{"encoder_arch": "vit", "fusion_encoder_bias": "all", "residual_init": "none", "warmup_steps": 340}
Rows from block 4 of the image encoder, named by matrix and row number. Rows with one number belong to one neuron. Each number is 500 + 25 x the weight over its row's rms, rounded and kept within 0 to 999. All counts start at 0. Numbers have three digits each.
# fc1: MLP up (encoder.blocks.4.mlp.fc1.weight, 1280x320), inputs 0-106
# fc2: MLP down (encoder.blocks.4.mlp.fc2.weight, 320x1280, transposed), outputs 0-106
fc1.922:529493473516490504438522538506465504551511493509516523486532503493516518465453508499492521532515466491498458496518474479515530470528498524476498462530467487499486518505480508468533502463496533503503421487532496485467517495516484477458500546472478496517490498514470537514499492508511445492469499536478473511513515526469480
fc2.922:519491544486504513493495508491500488501511537513547527525537459524531505491480466503450506506466559503467507469478500514462486524468514524550507529512512473524528533502477497508473484481476527499516466467489484513505504523505452497481518522536527530502530559505516441511479511512486508496483477517481466473516517521529503
fc1.923:483495518502550470482503470443498524528513506487541495494508502509469525490520519480509569497500511532490525548444543481454521509478523462449531489504505502515495508508512486535500502468503448489505433529501563451474483535456524479503507504466517506505519536485484495501541541474528489497529474493493494488497514522529479
fc2.923:479486505497494505471498512547538505487511526471515497499522496519495498500516544498481454519518475499515494512505495513474487514549535509514521468522467525493515464481525555511491475521483505529484536469483525433445481511479497530469466488506588480502489478506493481465492513489502467454528482519517499470489510533509459
fc1.924:468482531500551530538489512503489505458510494495494509498447490516463510457531477501503479484503499515515540489494501498513498430482485485503492507462504503523466471464466495518510514501536522541509598518503486454479496476500503494498537494519457479486497533447493502512514506486491465477492519478532514460524548514465495
fc2.924:511496466532485493476473516487511520542503509510515524507474520511510524507495505499541562464488488487512464479476480492513502504447509511523506511495520505505506505495536502511524504450523500467489502536541503485516520477509508501500488489457501533507521506471523518461508493509499502528552523493466456506490555494440486
fc1.925:482438500474535453528504524484540493535522485496513524463480494476506471508480477470529464511485506494503486473519531528475515507547523482502477532498521551527505449511495556533477521494484519468489494534491527528487500488518492525462502522512502458539504444482504480510473507583538503505472523514468476532504485498533498
fc2.925:507494464481447540486482473534507512534520495507530556515508540513474482523508426514466489490493491491528464484525459504473482530461512524506493536503472518508510472506500490496485513477562458518494474565465486543491523552499487497465522533510509502448515527512499507467525519465489526512517467505465512514540520505522493
fc1.926:511506488490499515494489526556490494482490528495462514471507482496518528499498529467484535477513518507491467461483494476499496530533463500491495519503491478487490505499513510524518497486540545519500515455543459532530546495486486445516520482493509531560521555479482465475505485487474554502461472458456490462523491537518477
fc2.926:512501502512458495454525483508495489480475493528483464481496467503475524502512456494488491461506503491509511538530490487482487497474505504470518511520502468510502544538519483529514539506532499502574527492524499496530485456513496541526469493494491508492528532484492494498501510508537499525476505494533460510495499494452526
fc1.927:467511490460498494536485547501561469549482465513487470501519502495532506482529540473533452500541511531507514530503521463499520491473493460522463485507518527531452502482505505542484517510459492479510458468480527484494500520560517519475535529482495469507491538441483509491509491480491484508522496511498521489470503501495480
fc2.927:521492524494497498526450601537477512485486487528504450522512464532476484545503564498460508442503474499529499495484454481502501540537502516482499498470505479485479523490524489490469516531506498482529475479475525488479486497497461465489464489536501497514530497513532491496447472458455471468486510503491488524492480512474516
fc1.928:496500491435500522516477487475508523495506566526521498526509477509497507517514514514494536483521519496483482508547510524508479464491488488501495471524456460501517482532499483465492506485525503513504489498482460526519499484515498506487435447498536547535498509525475485435494504482522484464508493472521524503500473511549545
fc2.928:525506437474492483503475492509548492495500499501507481523501518505534500550482580479504502509507496476474477513547523493462513519491533502504524490534515491500509541474482464501434527496495520435480543477490498487496499500497484509530460496517451510495506508474569515503483490542493543506486495516516498497514486501486493
fc1.929:483475483518464487467489513468492523488542530507480480513542479516536525484486473528515524493495520523470529471536532538524497468510483539484457498522506487481473492506494490502498451549508476495505503484488442517487497475490495499458458477503501480490490502550500451507511533508522483517500490490485528515530524483528520
fc2.929:506548485510490488540519472478498506487516531450487518490509518539524485460525526524503521489510473500508471530494599505504495513474507502490531521505511495564522444524496488539552540497521502491509485516510491524500487539541500506504462470483479510496490496491484516506538496513496506529470514520528498494544487536513523
fc1.930:520530488522481493474497487474521505532468482502517524514491463538493518538530540529536504496499484470526514471508513439454518465454567482469500528486475513514497508474526508493538518509526495527493533539485527481512463488526481515482543461530474441482501506510480488531506521559523515496506514514441509490506520539438477
fc2.930:533495535465476497481561524514530507488551502557508462504519483508519486549485500507490464544545508523495476529496426515481517510511523484495499484484525509477504488491457492469501490513481534482513483474526439491504511546522493490467530507469479502508473521508496517544475512518540482521506480505468509452502517511500518
fc1.931:544498456494485499497517459506459550496491550498474488500530494522516499503480470538510477520507484494523553485475482492509523484470498498482489478494506482533482498492490506473517501498518502487492493488492488461523510449494509487475515510482488519493488478500497485546531514490455482487473429515507507482516521525480552
fc2.931:466493511484514513471540518500463487533488499506492471484495526536525487508519486529488452498480494525501475519502520464476498517518477511513484503550504517500495496489544485538439487469493499522539562462500498481509478508536494495488495523554516527483536466541529543483486515445501504507521512518504465524490475501475509
fc1.932:517476473514509512500477461514473556514510497492481463484531466495494510537515509467491516523453557506523487473462479499503515509483516508501516488489522482488498495526533472514511495512499493511547506500532478525545514510509544469464536472457501517511484517491499514518505524560491474519534503551538450499506520549482490
fc2.932:501506551493494518513543497462500461512527461468507480486558493499498499539479529494480524511473525456527505494479495536526496512550507515479495481475508509491503474476506474524427509495489510530478441478492474494516485498510485512469564519464511547484523472498483512518456527484453482516479455497532513496494519483460466
fc1.933:511529518474502496474480533500504454498504489489518503528467501491448497553518505482510466521493528476519535468476481513480490506481494536467487529457510493522515493550482501482488516488521505511549526530483468522495533504510488520567492500510433507470452514502520478519488469516500458521513560551521465479516569531486499
fc2.933:459510521513504495481493503476561487477465531510513468495557487432527495474493481468482447521472496525477517516543469456458489464482501511545533512498469471505464518524499501530526503478509511470475497505523509531479526515495508505471506516478519545491489507493494475543522501517520483513507502488492518489481456485513483
fc1.934:466463505505513511502502521524530485541509499489483506476488529460468461491522464499501447512520537535491502473497457527490480512466502557476470536505509530537502484496516468486501443501518494503523507443546477500497512511475513490503505482505453522515498508468543472480458504487461501529506511531506506494540500533492510
fc2.934:489516484526520521490524468501492457477495542527515502483514537558542506507516599515511463491513525502529509516446478484481516523538486519511507493493501493503494524505497554518512545498554493522472520538468502490499507508503496500506513520479502502503553463477484507491507550528465497443473507491478460466545492480514466
fc1.935:490517467466476512481551529463508536506489488516510498533506420530535546492553552509479521502486460499525511472490491508483487501476496527526491517488543505535498515514476523482513484493522524495495489517506485471497483469486448475522503517472509513483489504502498492475495518492507573466469497482490488481504533496523514
fc2.935:497473485510498521530491452505501509496483536496491447531544464497504489496505494503477467501469553474525500483504490501493543500489492479492547514476486515501441515482485493503491498530480499481453475503482463507487503484517508506520513506536499510479487521491523529510480534455512478503506530479491497498489525469512517
fc1.936:530472511507495491443481541459465519505494538521479492453505485523519498482502482483458540508524539469515510544447514525497478534500452514500513509466503527496467487500528486509528456451483503503494514501504482517508522553512512516463483545505474529473458486506505520493491483487516477542509499474506452462490500558489499
fc2.936:505521492464511507466535499488517449519521512493529506526518471508514512501460535518484481475507482471503499531517541531522517472559491518479439488490507527514497516521490470483517491487478480489508508478505486479510472507487542519482470482545462485526490541498525512536469493505487492541458473495483487515482487478491475
fc1.937:496520480448509474475547476428550473507512508507475479517512491512516480504520535464541515534491529491490516533492492497494506492463521525508505474443533523512457521489483494488492490510483468485486529496486507517538478490482497482521557525525516534461500452527501495474496496451568504536544546515504508491498488477511522
fc2.937:466507519504500496512538475531466471488496491522504501481499505529506551535483535477523543555534504503523485461480500518529515494528503522499502515486522475509515459498462514545490495517516540479455439514513473468489511494537518463494532530498509507482466448528497491533559499501492483492535543515506538506514484503512555
fc1.938:547519469530534489501493475493509523471519499495545469475461479517479519538553480498548470498492511481526495524509499532470492459490530462503530503550522544512505542479511462468496502484494516511530526488487493465536510496533517495500490494506526514534521527498493509525479498506488481475506478487486485501532504501466534
fc2.938:473524496489503505455515473490499518528489548538495513475498520557508448466470513500510490509456531494486470507429492494499539498473510514501515478520483472493481493465500508496508498511526497454501482508464490507537467487496507470497569476506467497489510449483530520508511487470491514509468492510482491472485496532517527
fc1.939:514527462479506482485453510518517466527518495472482512491537517485530493481513481472484501508528478501511505504496451449502519504497466524493527528483492492524475496512461531515469514456489497502476480501497439537497532484456477550506491504484462492469470539521527510478468495492440527547529487541487497485489490464474471
fc2.939:514504475505524502499487481499526522500470433463486466514486494503511508453501541546477499530500490504475519539504531500533455489497532472510500500490501499507502558492481530505485447492483504551531421478464503492517456490494485468505500520527481493511500448543510489487509499473452525513471528477511480483512502537526521
fc1.940:489532417505495482506504491470498484471536500491491512503478507468482473534512457508540526520535547480489491457484540553482468508548482506511487518487524480505452551526529499530475540512490500468501507531496477488475510512491519553486492473492565518467503502488459488519501523452485505453516515524514471494504537505496481
fc2.940:555522498530461493480434498498513488490535489488512498470502520515493496485520484516510517450511477501506480471486464528543514481513501514466473489508472538517496471509515488504526510489519504477522497478500496508485497491508519459486486465521535494515497514535534572464524503451539538458479494531442503503463486473520504
fc1.941:508484495510514510485490523503509509488497518489467497485519551478527531511479487523465497494497485515491486502532491523457515562482514498476560480490494518527486492485472531502505515478497477491492491567491556464491460505520480486469484534467490445510496510500529490477485533490536512475510489462488493472490521553514504
fc2.941:483530504504540536556507514517551515509504527486488549508525552509481462471486541464470508510479467514472493492510499493522510489517505514539508512495493513518506508524479496527469505510496506534495519490479503528516480520456486494481519534464543493504468587476513497516489492471503497487517492530480499464547531491474551
fc1.942:480477498511509511450508485499556449477497500490504490510500470493514485475466453516467512493482501475500446499498491487498528489522501513504522536478518525493509489454496497528528538489482502521526481497485485497515445446507540515507515512471506507567500504493517532524502467487471530516497496504474447519484495524478534
fc2.942:558490528540536505481488484464505480521528484499491541482497538510479462486471495549510512497463528502519463483485470512517488479510558496514531470509509512485465474489514540510524511520511549507484460508494526504527475537498497542516514550469435503524525494492524521528552502490498510522526460500464530544523525476524492
fc1.943:499470465493510543501473539524509511493500499507506541542506563528457519534520516532507510493523489489498497473536460482487480535451524510504529485506491515525522536499495522545439479504487486479507494486438504503498507486520490501541490468551461491502540514485442547514482536535502479474496487521538480497496518492493462
fc2.943:559480471496472498509498502512498495471454509547532563480497486523472483492513491471474527493493462508448487508471459484499481473512504499520529509466531507508511512493505499491510514507490460463508418505515483538515483522497481473495513490522475535544492513449532468481480455528482487490493515487551516506533533499449563
fc1.944:510537549502490512539488519481488501489478490536462523491470467527526509512507521499496524464493424484457523477518475520469494498516495461489474469519506505523500507517481511508526492501475527488562567477512491484476545477461514495502520490555507508511466544527500536490495477496496543469446496471503487541513520504499456
fc2.944:507473528505521493520533502514497526519503531495508465506490484529518533517518523488488547478495486515482468529500529484513560502471480505428512461474502511496481513453487497512495481558526507475492550508544534509470489498492528518525487446491527487519492516479471520507485502536485514527527492470491526530492459477424532
fc1.945:475499495508481478484453507451470490512523511482503545539504477531488483452486469488477534503485512504497500532483462466551534476529462498573482441514497505520483531473500496449493491522518514480500507521512480479489500508524490543473474489528518501535474494450513527484447521517507484523504466468478528477483485492492526
fc2.945:524513518517492498502493462493470495507510478499516539471492481501529547491494502540517437466492490499467521454488496474510500512466488499493492489511492466531498476487482488515480538512479505537495470468472535513493528481496520532463512491530504482516488518543526458467474480502492510513449532539440513484544513482537451
fc1.946:490497562508497460507472516491457507502502527505543527502496512496492469498519471513512509509482461488490497494450516486486493492515490524510436525547528482534459479480488461462500482536475503501484489458514503444487509519485526560505491501496527497494508512447502475487502494473522478518510504520489546513465490531546425
fc2.946:498478510521477501507531468519443515473485519522528524499455487514498565516488538473519490505531462508548483513486478484468540491527457485506530491479462496506501496489491546537495473469450536505515496531475494510505523488467521489481508536500430520494503480494487540506484511498460479510493490477472503498515501481489484
fc1.947:495489490487542488493480510496516463508487512519513495550500480515496525513494542467504509491480502530455487509475503513461469479495509445498507502490520513507520520517525455492489489448490505503525504483471496485493533489560472477480489520520500472472511540482499494468518460528476452524485540477485473515502508511415499
fc2.947:500487496505470510508495530506505501499483494472475489478537488524502510470495463506484459454520504482521500528509517470536448526508502496468512528498510472504496544519512503539449540544452453489501423482488528524501518505507466519523501449457445497500501504533526544515478472513505510481488513522472528503493501488512496
fc1.948:510536483510510470519483499502468493479470488506498570502559486517510497503509518489503492496530526517512485484483499474491485468492434495549491486479506484466531459516490511464514483482477525445507527516482496493501492494459497484520527502507545526518508506507496505504474482496468488477474499467469489471479514482504515
fc2.948:497475463495482480492503538473512488465491511505513471487533498486475447528495418539484505533490496474462530505502474501523516511475464473466536517529509501521450472487543516501484502449495512502531545532519500502480489501477499479531519459484489529520511464511492489504501505501495483452505451509505515482517504505502518
fc1.949:500504508475471499495478513480545504494498479512490459488477501515505487484558549489482483492507472523518543491473520505448541492526544503486501436496483475504483464528478563470509539517469512482511542483543518501509514504478484506530490489488497502494519508523479542535452498482498501536473498487493498498517515500490512
fc2.949:497510513538513509506467506523536514522511465505505450497505488461501510471535512482452478478478489494476506513471511457528522489486490503456556508486517517502490547498474505517475495481499527513537525508504504521529478457488532513500471494516546523516502479505467539468505496500501515495511475491436492529467503533438559
fc1.950:528532501492482458515522495513479487505498541519489480481499496486527492533512529479464500482511490458534522467520487517461501522525545504470491491480463515473505514511519520535503507465488467477464519506501528511502516538462496545522507519507449448490497502512501502508504473498461516446512531512558476504458501522500535
fc2.950:513525496493518503473473513464510545498467491495481459508517465534538530510434506482506527485480489479486495510510533485502458458525486487475483500477473526477552466476489533483537536520561483500516541475520499506494489464504481564565483454490493425514514498487512480473493479496520523559474511502496506505522497525483470
fc1.951:506527505472512440510460492487503521479488507459499539497530498467508494496533530537512472498485478537467494455455452559468491552506501531508501481492511498506495473567521511486485534526510521521500516526517464515444525509469504480536475529485534523481501483435543499473478486502492514487543509555496478481484489553473475
fc2.951:524507510466519520478492527520508453485542514493480457525485491437490503513487522494454448481482524502471501504484449516549526477523502507490490510473486493488512527503470512489526504522489537480524516487509496521505531502473493502479481516544500509498497542459537535545487477510504485479504463498502551499549500524509486
fc1.952:523479524504480534432505479485490480498511508505488440506472474532544499492509548497506523438479517502502495491529454495484492519505512450543486485495505514496433522509512488500470480521515512507527528506525515511495505487511480541491493501502482477506482506478519490496499508501522515528537471450468516451510512529479537
fc2.952:538459482534518541528507478519481510494479482511507486520517467478513491482516534526488482491486498474493483503453456459515531523543460526489495449501538536515481497474512465517508483477498493477517533500521497521513447464518550491510471453552544514461470496507499539511467525470512511475508501464508530530524506488485488
fc1.953:492483503535507520533499503518463503513488479501509479462489528488503548535479545491493503502488496476486515532540502490492531479497489540506455518461509510484483536500470492493453508512505496479505541500483467510490502516499508503509456501556522482482494498485538508498484491502525485513491537535473478539493501490486531
fc2.953:509522490503489505482509562477511519523467471519512480524510477495532487473478517528476518520508520490471481521554527493513491513502518515514487477479521507492471504508489507500470524501481480478496477527512522520492510474495548527506478451482529481531455539446510538451505538469543522459506471488511475467503462481478494
fc1.954:489562497506510499509497480509467477449474511513476512531463459480503494481485492508484488486518512462518480492511499477459510499525498497470477545525531516495475521513513560498499484512509507500478561494457476461476513456533477511479521517515497517501499494528463516480467477536503485541464541495500498499492490487478496
fc2.954:486496475441507520493508508516479519501475523503505537521497492505495525512519489518474500544507529491472515493513529498512488526467486458492527485493451492480484497497513571506516516475449479518511488495440500513518508539503499470475484515504512560467560517518494448490533501508570470487538515522509512482485470532527490
fc1.955:521496493527558501509489515522480509511503512500462531478523485533491511512490534481506533470486489499476543535469542475448486522514478505498501514476471496496503502502461530524514521496535467484525530500539525505505473507522499489460508494457496506525474513505481492510507525474443539528470494453506522487476511515500496
fc2.955:489532507460495534527467492498497491504479524475501561467531481527529499502514502502492486512492498526526521518484506488495545473523507521448494488478476506532527492476498497537428470562491542553491550475528485480515535523508470491523489492491487478497476481480496469502481540523504488533474486535505501495474490498491503
fc1.956:445492501509500503543510486510493478533482428474538531493494482499498517477485428523525485498512514523499490506522503457469463477478473509471519516459473496505529467563480538490467449517500513545531475482509494493503510448489490540475514533480517493488520487529537530519518467494483505476523503489500480515502483549497512
fc2.956:506496519542476496477517500539513521513535506552477538470495473455516496527512524508536529512496507499505531496494447542496434488431508491514508466516510470504493494520501539434539474502531485522466467489534524500512539482485503477474488526521501495492500512506534489535499468524501521530468488492449496497471486510485533
fc1.957:441510526475516549489468490451559472538510492491510499462486536468497466493529477495517499484518509531515538485540488496508501519546498505516484490535556483541539540503489528483515496487494494485489499501485443529492538485496525529480499516466477481467511509510465540514470468523482474515464566494501539474480530516459463
fc2.957:462541487526518531492532445533505495504503521508477511472499499512491467502486515527471470505503543488524535520531479519499466437488510484477460513492441448504489500463492525478500469504499489538460501517496519495507448477504484520510504511471534499473554502542470471512485500501517487502495531509475522480471509499487464
fc1.958:472457450543522489459489481485494463486520502521482476481531521512503460528510515489460499554515513500487489472515490521485519544496528535496536511511525522507513525512507459495480508478520461477479507538534507512534524501513535520465495505488487509508519476543462515491545454522502500511532545522495515528451550519520520
fc2.958:493523517499538483483485468469469498494518472505481499535519502493509508438536488531529539492491527506510477496480524521521490472514480444543507470501524500486483478457474502518486460507516447513467458497516499493464504468477484511498486458479544529479482524483509487506496509504517505510488459521491537479547488504537565
fc1.959:504483506525490474504520509527479558488523466525522509511501473467495529480491517495524479496516506520479442494482547465521485526533481521519501532494476501519450497548573465523460499507449537469518485468526476546485492503475489525522485549452483490497490520486540523467485478499513501537455587499497440508543540498509495
fc2.959:546486495474474503521494477500492521505490550454476491530524499498509509478506536437481447513481479519536466522518508509532540497480468459493495479532505478506508462499492472526449481490461515486458529504466497503511516488462510498528509471528488508503487511507524495530527488514446505502462487491446494506508487525500481
fc1.960:524523438534502527528502458494522449533541480489493539494492533486480488491524482495488526559476517522482495530517490509503506518507456511474504514478493496489532520471525495542510501428551478477487492501523516527490482507501507483537491507432492515505468544474526480512456496443531475521529532530511499448495534520474493
fc2.960:521487536476477532510436496495559486491497517507512487540467484506507519470486484492527497500459474529470524486509505471541507486524536504504508506523501525487481529485498489472444463484504472516482465501515493512486484470513508454494546499475539487480520488535503496468468528492435511462454485513502501472514501550513505
fc1.961:537510490477494452475489528518496474528462530510489500529501516485524476535517464505526475544513501490497520499535506469476474529449503495491505512489518506503508535465516509498441480501463543519513517544486542536510472515490515504444521514474579455515548504496527502502538496539514495554466557513502508499468505480450537
fc2.961:488503552538524508513503433495462495480492490487507502487522492454503483532538485501488516525490541461533520467505528490540521526428497490503474510475531485502475531483501487476495521508540504534523459529497506506514510491487505505503487541506489500503487465540478485507510513494530538498510516485529502499516538495494454
fc1.962:444466476432482506497486525508538500491480533514453534544485436475511526480513490503465498542493520495468481532476453509480479476510480473523466480498513474481522477520499532435507538485514518498484502509504523414466515525530445542518511481500528536547493445500501512502528508535474523513482494505480506502555489509532518
fc2.962:532530544524543506516472543483506500523513537478506498491516546509479515531511479484553519513493512467518474425513481515531534524488487490492470476548467500514423460485474519509461464445505483529506478491528483482486546529507519498495493484465462506491512523500496478486497487493562504480489519501518463503533486538554505
fc1.963:516518469492546499455457506447504473522483489503499448459533518535472508528520507554497544550509550501484507470507468474489505475474525487456478538484498513480493529496477553493474472534540521526537472469467501499500469497501527528496498493481472468512526483510529491502546517531472514522501525535501524502487493481444522
fc2.963:483466513511486520477542454514494475499512506547514453500515534538487444494520509494554525510539488502524494499541454475493473535443517515477472520495523505485520485505492443507537499492495520453479498491512551516462550489489489454520529509533468512517515453506473487506513493502493505459481507524491496506489498537482505
fc1.964:509532494561507453497487520492522486538515497488501525505577499493530517456501519521504547508509522490508464436501507524456465523523459496516485537502517491520507527474497493497467450537528492479544511508478464476525516514521507532487489484511459497546504479504455525504552528517482481472549516499494505470495529512490543
fc2.964:492520513504503502451503445489489510507535456466487478512534496524535501509489484480494474507477505544503496499504497501507465530585546535502482492476514502525509469522494433502474470558437481481510451537520522456517520550534504497496479487540536489476488556506507473513453493500506493536502517467521528546481445503510496
fc1.965:475496528505502508543510470502505479534495526457509519507484482524493458482549486494466500528473479544492506477483509436462508513435510492507516493473484487544511486518491574509504528518510477496504508474523492530504518492492489461507522579445540546495494512475499528438520508491486498496527521485532488514480495521425482
fc2.965:499509498470479501537491512487504485473531440526495517492499475477517489518534501491535500515519517513497470496553553477475488464516481552525463496510530537521528476470481519514472481520462488498503493457525469477516501492489545489488482550495468500503475485529486467488493515499506544451512495481489460510465486544529522
fc1.966:476474483569456511507503531474477467521490510486505525486480506490482526497470499549533456538471474496501494510541541464507549491536468509495497490467494499529499499507511502540522520509510502489475499536487518520495499501462540495509505531566483500475503508494452480518512476497526469461486518501502512539502464478477451
fc2.966:495504487436472494545496516498479524498540482504520537530502499514475462526500480500509536494484507506504503523484488481509512499479455523493487508477534496515503536498479474504533429497476485505490478508459468546497479551542480486511477480503515486532450516472531555486494505467519508460496534464478496489521503487470498
fc1.967:490490508463493476516536505485485488511510488473519460510485482477506508491541498518494474500485469508523505493483515487506533533510519516534501490469480489520495495470486501544512533494500484489478480513497500473491494521468552527529485456477429480528520511437512504448530522511566479469537535497521498522491514468523518
fc2.967:506471481526477532453541502486471495513488540517485461521491483484485491497506555454474475501501504500475503474470501488500518496491500494508495535478501494496489506518492522471489494514519519440506552493559488491513440513459494493460508555511509518482504472509530500471496481521449499485499455463518504478476489513448465
fc1.968:498508539465477515512507508516475474452475500500507515502481499528508523535494488493519501473456511471491527499520447480480503530491425475516508493508503536492528513484464531474538458471477521508506614484529485496483468459482509531516515473590483554544489503515525517489453524504457520513524505504510516500487521497479491
fc2.968:503512474465502509529424523499514506518462471526498429490508520527524486568481506507521498503521515469547500503518503484506513508501480468502525497487511484511479451496490519469521471455497501477561513535501529476481520488530477510515482484433509518565498516510472472506537500496524481475511492456524518491522528520493533
fc1.969:534501489469505489502494478513537465473476486480510500457509485459532505525493487491489457531522468488504479500533476525572523475504481506518492532483495525519526485476529482510516460496514481498484525469539467539526502475500507450497503490485466534489508562494478478459504467514529495582478515480517490497516490483490491
fc2.969:552485487520480504538554459500482530479555486490542469514519500511524518498486465539481458493490505514527484527497541513499508482521490518529511528516516509507449509453473508504480513469481509524506507494519489502494499492489492489523479480451432505504503501494518504466516493500510457521534502522493517491531495518479436
fc1.970:496495468510496531462526456507561509547506487497513536490493504493504516517465515529503490495541533478497491502504481451494510508524493471478501541477495472510494490496514524507505489503458512508459489485479551490466474501476499549492466491527495516476531432490504516513529480509535478541492472548497493513480502505493514
fc2.970:464523536523528486525469426496502474505478441504466534508546524497509432479506472504515497497502520512513526468512502463512468480517503532537499507533504501507474470502507515496523488491439463520517496510503479494493474530524511498458505510576469521496521460520480494471515489474443497529479494513546481495492503495543498
fc1.971:527476498500465463498480473475515504500481508487497504515557481518455517498505466554486476529489507497524539545499512479475467508475455482488503475454508464460528467471474496568554487512528518502511496488489502486519521504471509512481489466547542517493495465496508531524479528492452487500484519482498532528508494462485487
fc2.971:513511469510489484511520505451465511478470462507501496494506512566503462513509458439499512523462523495476489495492535510454493519546494493514539489513492465492502536514441516501530461492494523442474503484507485513459494490486516472500461452499534505476497453514503514504528518519493506480494508483497476525530497445557473
fc1.972:487519539514550491523456517472519474542514532508488507476483514482510474509509495497501516505552492494507526478533457499459546478517448539497467532505506480492501486501508502502513537482508459475470551526475466522488485519458487507475498556447493478476509499488508529535504482486482524530491502480515511560491518490467487
fc2.972:509540500479512504533558520480512495502495465561484521485514485467483507507503531522499455484533463515517498517511522512452519442516504490478484461491455475494473429493536502475493541515506496509471517512506496470519448495514482489472490503443583466550495499528506518476514518483480478478446478499485513499465548436515465
fc1.973:513502505491498483486503511492448481489488554508522460453522510576475493508495531483505503493481480513492496466496488458525531489486510515500494494518536510477511505504509475477477493502492515491507427516507502504530483530533502489497495546521509502486517500527487476481492506534489486494533507482501504475496494481510494
fc2.973:502514455518463496498525500498465487506503501509483491494465519487540516500535456502509551531526521491522523519550546476493496514462533489506490527514481486500529499503476484557556530453528513500464502472540475502530499520500547495497499505506440466529531533488489482508503486490515499514492543498484516544517462518495504
fc1.974:518460465471537456503460470480502510499484496538468518495498483505519518499488481457524553509480487492498448500508516513477503474515498485484472490453497496507527482510532475523528485501523503485509498469472547508511526472502490515447499518470539509496489497551539520536510495485497537508497490463495541472536488516531536
fc2.974:508506497479523495485448458512518486503503514463478512498500494555520466532533504476520493522478578490519522493491499502495526517498494513507501462520508543531486478501502475522430488518472472544523497494492486465477523502526481490498505495457512502491487487479502489512519500505495509504478454502509499474502473484522508
fc1.975:521454473496515468493514443506490514494470472470506486512538522507496537539527526543476525474533512512498545520502527493482490428560510530482505502478464509521496462539507500481505489466490475484499461476535487496483481489506509492434476494500506451505469490503499486497550509489494520547435502546497482485508507470527493
fc2.975:483459512553516520461546503506473493508503428516502499492429477498523479470477513499510468465476510494538504486506473519503488522565476505493513494521552509495511499485510532487493499522483502482489539491488487534473503516516522530511503536552512487487471489508499493503490518517513537546493523505521471517540525518470477
fc1.976:494461509517473453479491509479465497488515496489487486522489475484507466519481465485497486524486494525502525488467503490524509507511521493478474504506483518518493519532509505499489496472502525531559518487505496514474505481507507507430457534509464502462478458518515542467519476501548484568525530505547501493506461507537511
fc2.976:497489517484503518509495520516507459506523514473499485470512488462495489517483502526477494473498475480488535451498518537479499488467512524470491515498525500519481492531480550517518466559521468508517470527517529504531540550499476516513518541489439450528483472498504515480514483516492521533506502490501530557509483477505518
fc1.977:488507463471495516468503512497463519499500494511509497465484491503489521490448545520511518507497499492535514449460529480513501448524491489474512538461543493506516494514470497485473511496533489484524479474513496497456501480491449544483519540480483539503496468519529510508500529487540492473570502554471526504492481469499538
fc2.977:479491520508515480513527481500561498521504512495484495491492472426490481494511504532521549538515481509495483490539540509510475565461496496508485498500478513512506478530524516520531489526452488506510480548515480503470469517524523494475499517514492494486528477483488553513538470496455486526504498473516504512503463509518521
fc1.978:518514527490529495471486452530525454491520490500515498456493496525504523512509508446485433513536520521513498467514517476458538506551485557481498507476501537562496473472480524496528525507521467532518513494493513470482503494495463538508537501477499504486510452543514535501481480541473451500511554492474463500460542541481509
fc2.978:528498509480499504467463485524532469526489493558503530528539501519516537473497517500511500525499522485484534485526515509457511527504483523510517523517434524456500512486528512542489500547483478530509511494500467521477495498514535499501491514500476469501521471534513504519494481548494519514475488533488490536451509541503510
fc1.979:489502504505488507465498568505515519493512502523476493518519514500543467497484539500478505505496478500514533509505514508468461460517491522495506470519501512499501485496509498477505510479487540485503562481531537513495510519499452503512505545480451463517481501535502459510525501481441531499489540518501505484534491515473513
fc2.979:504494510521513502497439512552497540490491489497517453504487528490520443502510498498497523483507544525476497505518479495480507523540502504501516479481536527517470496501498435537510505525506554503499472517493493500519472499518533469549493474490570509524507551526518518487522530498500501484510469475506497480510567514496512
fc1.980:546486505486483521521473504501502491500506509480511497475525507515517489495530516499502499522530509489498482510523462509454481509484489528460501508501473492478498530518493484495513477537471440525517478476493503536535526497495538521546545539519520473435487555529500539511497486536511498482506490483487509515500475477470491
fc2.980:520574473484518481527522498504463541464503451466524499499502550499481494479472467439476473499518503505471542517512555511476522467497487493501510496522515524507514522498510482499478487477498524534508447511517463486564498519477489452474476489470521463527518497516516501488502480527436487499531557503479517483524523542531525
fc1.981:490486529532499442526475497537496496488540511485519446465488444487480472503495518526502470538513530518499523494489460521565482499515520474478490481533518546505495527494525493465486501523538475501541499563476526493496501516496486491511471468528498496508535537527515487506536494497455510555527513510489490503470504508502484
fc2.981:495491466514504531546550486457516483520526468462505464514489560505502509493525505510506499521499517494500473505504505509503492447539498526536499490505489473528480494522472482498499535454525462479480543519464493474512504523466514538496514508499485432546533515493480521483509526512522498515476488501495463502528495473535494
fc1.982:522516467498482490515566478526544525505495460485471504564433487464515510572514480458493507478505519497526475473501492509506495508506473494508471479539523505530511509479508507521515529502468483494478524490502529493515504517536495475528509493509482504491476499515485480482483530530527461531512516451514516495509456509506508
fc2.982:538479502480500474512533532497485548515498501489475480474490505523492501510524462494483491534481560498509458523523483475512469448496503518508482488501496461478444463531462505494450531474522490491501494476482456496526499473517535518513452501525462503499482494465488528498488542502510492493477508531475496506539494473486491
fc1.983:541519509489457486511479538476511512519513513524528488508480527512502488508502494498494494495515543448489510477458469499499517493553543525516508502496485528498487499474516512533518499529428461478518523538469473481526489498452554482497534470520481492516506462476527459526540511502447443539485500456507531487470489522457527
fc2.983:518491472518525466517480484495511529520484557491465532488487537525492496501502512472542483503485489497482496525497445506523513432480487494467457486512479444513529486513497502475484510544526509571532536469494507533544519491489516511483512491490454473529481505519462468535474509499548487517511506477471532508501523488490487